Rows from block 4 of a small image classifier, named by matrix and row number. Rows with one number belong to one channel. Each number is 128 + 24 x the weight over its row's rms, rounded and kept within 0 to 255. All counts start at 0. After the name is the row's rms in percent of the matrix's.
After each channel's rows are labels from the 100 images, of 14848, where the channel reaches its highest value: "responds to" is what is common among them. Only what is clearly more common there than usual is listed. The data: renderings of 100 made-up gadgets, each built of a few solids, in any pose. In brackets: how many of the 100, against the usual share in percent.
# convs1: 3x3 conv (model.blocks.4.convs.1.weight, 112x112x3x3, each kernel summed), inputs 56-111
# convs2: expand pointwise conv (model.blocks.4.convs.2.weight, 112x112x1x1, transposed), outputs 56-111

convs1.59 120 [156 144 145 164 174 112 151 169 179 107 104 131 156 139 128 112 111  92  84 110  96 116 140 123 130 119  83  85  97 141  94  88 116  67 113 108 128  91 121 138 142 121 158 115 122 133 114 100  99 125 142 111 128  93 107 109]
convs2.59 100 [136 155  82 162 142 153 115 107 131 130 169 109 172 123 101 114 143 171 187 147 124  89 102 141 125 138 179 132 132 155 107 131 137 109 112 117 113 138 135 104 106 146 123  88 139 140 136  90 104 125 110 164 182 174 119 142]
responds to: black (26 vs 8.6)

convs1.97 089 [138 146 154  90 145 131 145 122 103 145 143  85 137 110 103 114  77 123 176 134 129  96 122 149  96 103 100 134 139 132 147 116 142 101  98 155  82  88 124  94 109 126  89 145  75  79 105 146  76 123 145 107 128 118 152 108]
convs2.97 100 [125 129 137 131 107 162 113  86 138 165 137 124 165 147 116 130 170 137 122 148 130 157 118 162  73 142  87 170 137 144 154 134 139 119 137 130 161  97 149  86 135 130 111 111 129 164 166 128 117 129 110 135 129 102 160 114]
responds to: has a torus (90 vs 29.7)

convs1.74 143 [139 145 146 104 127 129 106 121 116 135 118 133 105 146 127 133 119 132 145 135 107 139 122  94 149 144 107 131  60 150  63 115  85 146 123 135 107  68 148 158 138  72 159 123 122 132 110 130 137 138 131 107 151  86 149 120]
convs2.74 129 [167 162 137 137 122 139 111 106 137 171 109 126 123 136 122  93 115 161 114 138 105 154 140 128 126 136 132 102 156 148  86 107 134  90  74 118 143 128 157 117 143  71 107 118 139 106 112 138 116 152 124 153 129 158 145 125]
responds to: has a sphere (49 vs 24.2)

convs1.90 124 [141 125 157 119 141 149 143 157 141 133 142 105 141  93 145 115  90 123 166 163 159  68 140 128 114  95 111 119 113 135 112  80 101 125 116 127 104  97 142 122  96  83  92  96 122 157  94 138 130 129  95 106 139  54  98 117]
convs2.90 128 [175 151 166 109 160 130 157 138 143 127 148 162 106 126 107  91 122 100 138 107 126 142 149 129  97 153 145 118 158 122  90 127 153 123 138 167 124 149 100 129 155 133 108 138 140 122 103 127 142 118 165 134 115  91  87 140]
responds to: has a sphere (99 vs 24.2)

convs1.40 077 [130 157 168 108 140 132  94 144  62 158 139 155 139 167 110 130 154 142 169 153 171 123 118 148 142 138 155 127 156 122 146 180 148 122 167 167 107 153 112 135 113 186 118 144 150 159 151 149 145 115 135 166 132 188 159 121]
convs2.40 091 [ 80 106 146 129  91  78 100 128  82 146  64  99 140 162 120 131 115 142 143 119 116 176 105 134 112 124 104 136 185 136 110 112 136 137 112 123 109 107  77 130 135 153 142 109 134 147 134 152 130 102 139 152 122 127 168 105]
responds to: has a torus (91 vs 29.7)

convs1.68 093 [101 146 107  96 149 145 143 113 136 128 139 108 121 116 108 148 157  72  90 103  80  76 153 123  88 130 112 121 125 121 141 118 155 137 130 136 136 107  80  98 114 150 121  98  94  90 109  80 123 131 153 129  73 149 122 139]
convs2.68 089 [114 136 142 135 134 120 152 132 139 106 132 150 161 141 123 124 145 156 103 154 138  84 114 101 133  95 161 150 154 168 138 111 153 127 172 144 125 133 141 129 113 154 105 122 179 124 125 163 109  58 113 137 160 169 165 142]
responds to: has a torus (93 vs 29.7)

convs1.16 086 [127 126  62 119 126 125 123  39 159 146 144 110 156  82 139 126 109 140 145 113 150 128 136 153  90 115 121 116 139 106 140 113 117 134  98 112 120 148 107  86  89 127  64 136 121 118 104 154 159 136  81 118 116 153 124 137]
convs2.16 102 [129 160  82 106 156 107 128 135 134 112  86 162 112 177 136 155 130 159 134 135 143 107 138  98  69 104 127 182 105 142 156 143  49 121 108 109 112 130 116 156 147 107 135 161 130 132 130 137 122 128 151 145 140 111 173 144]
responds to: has a torus (70 vs 29.7)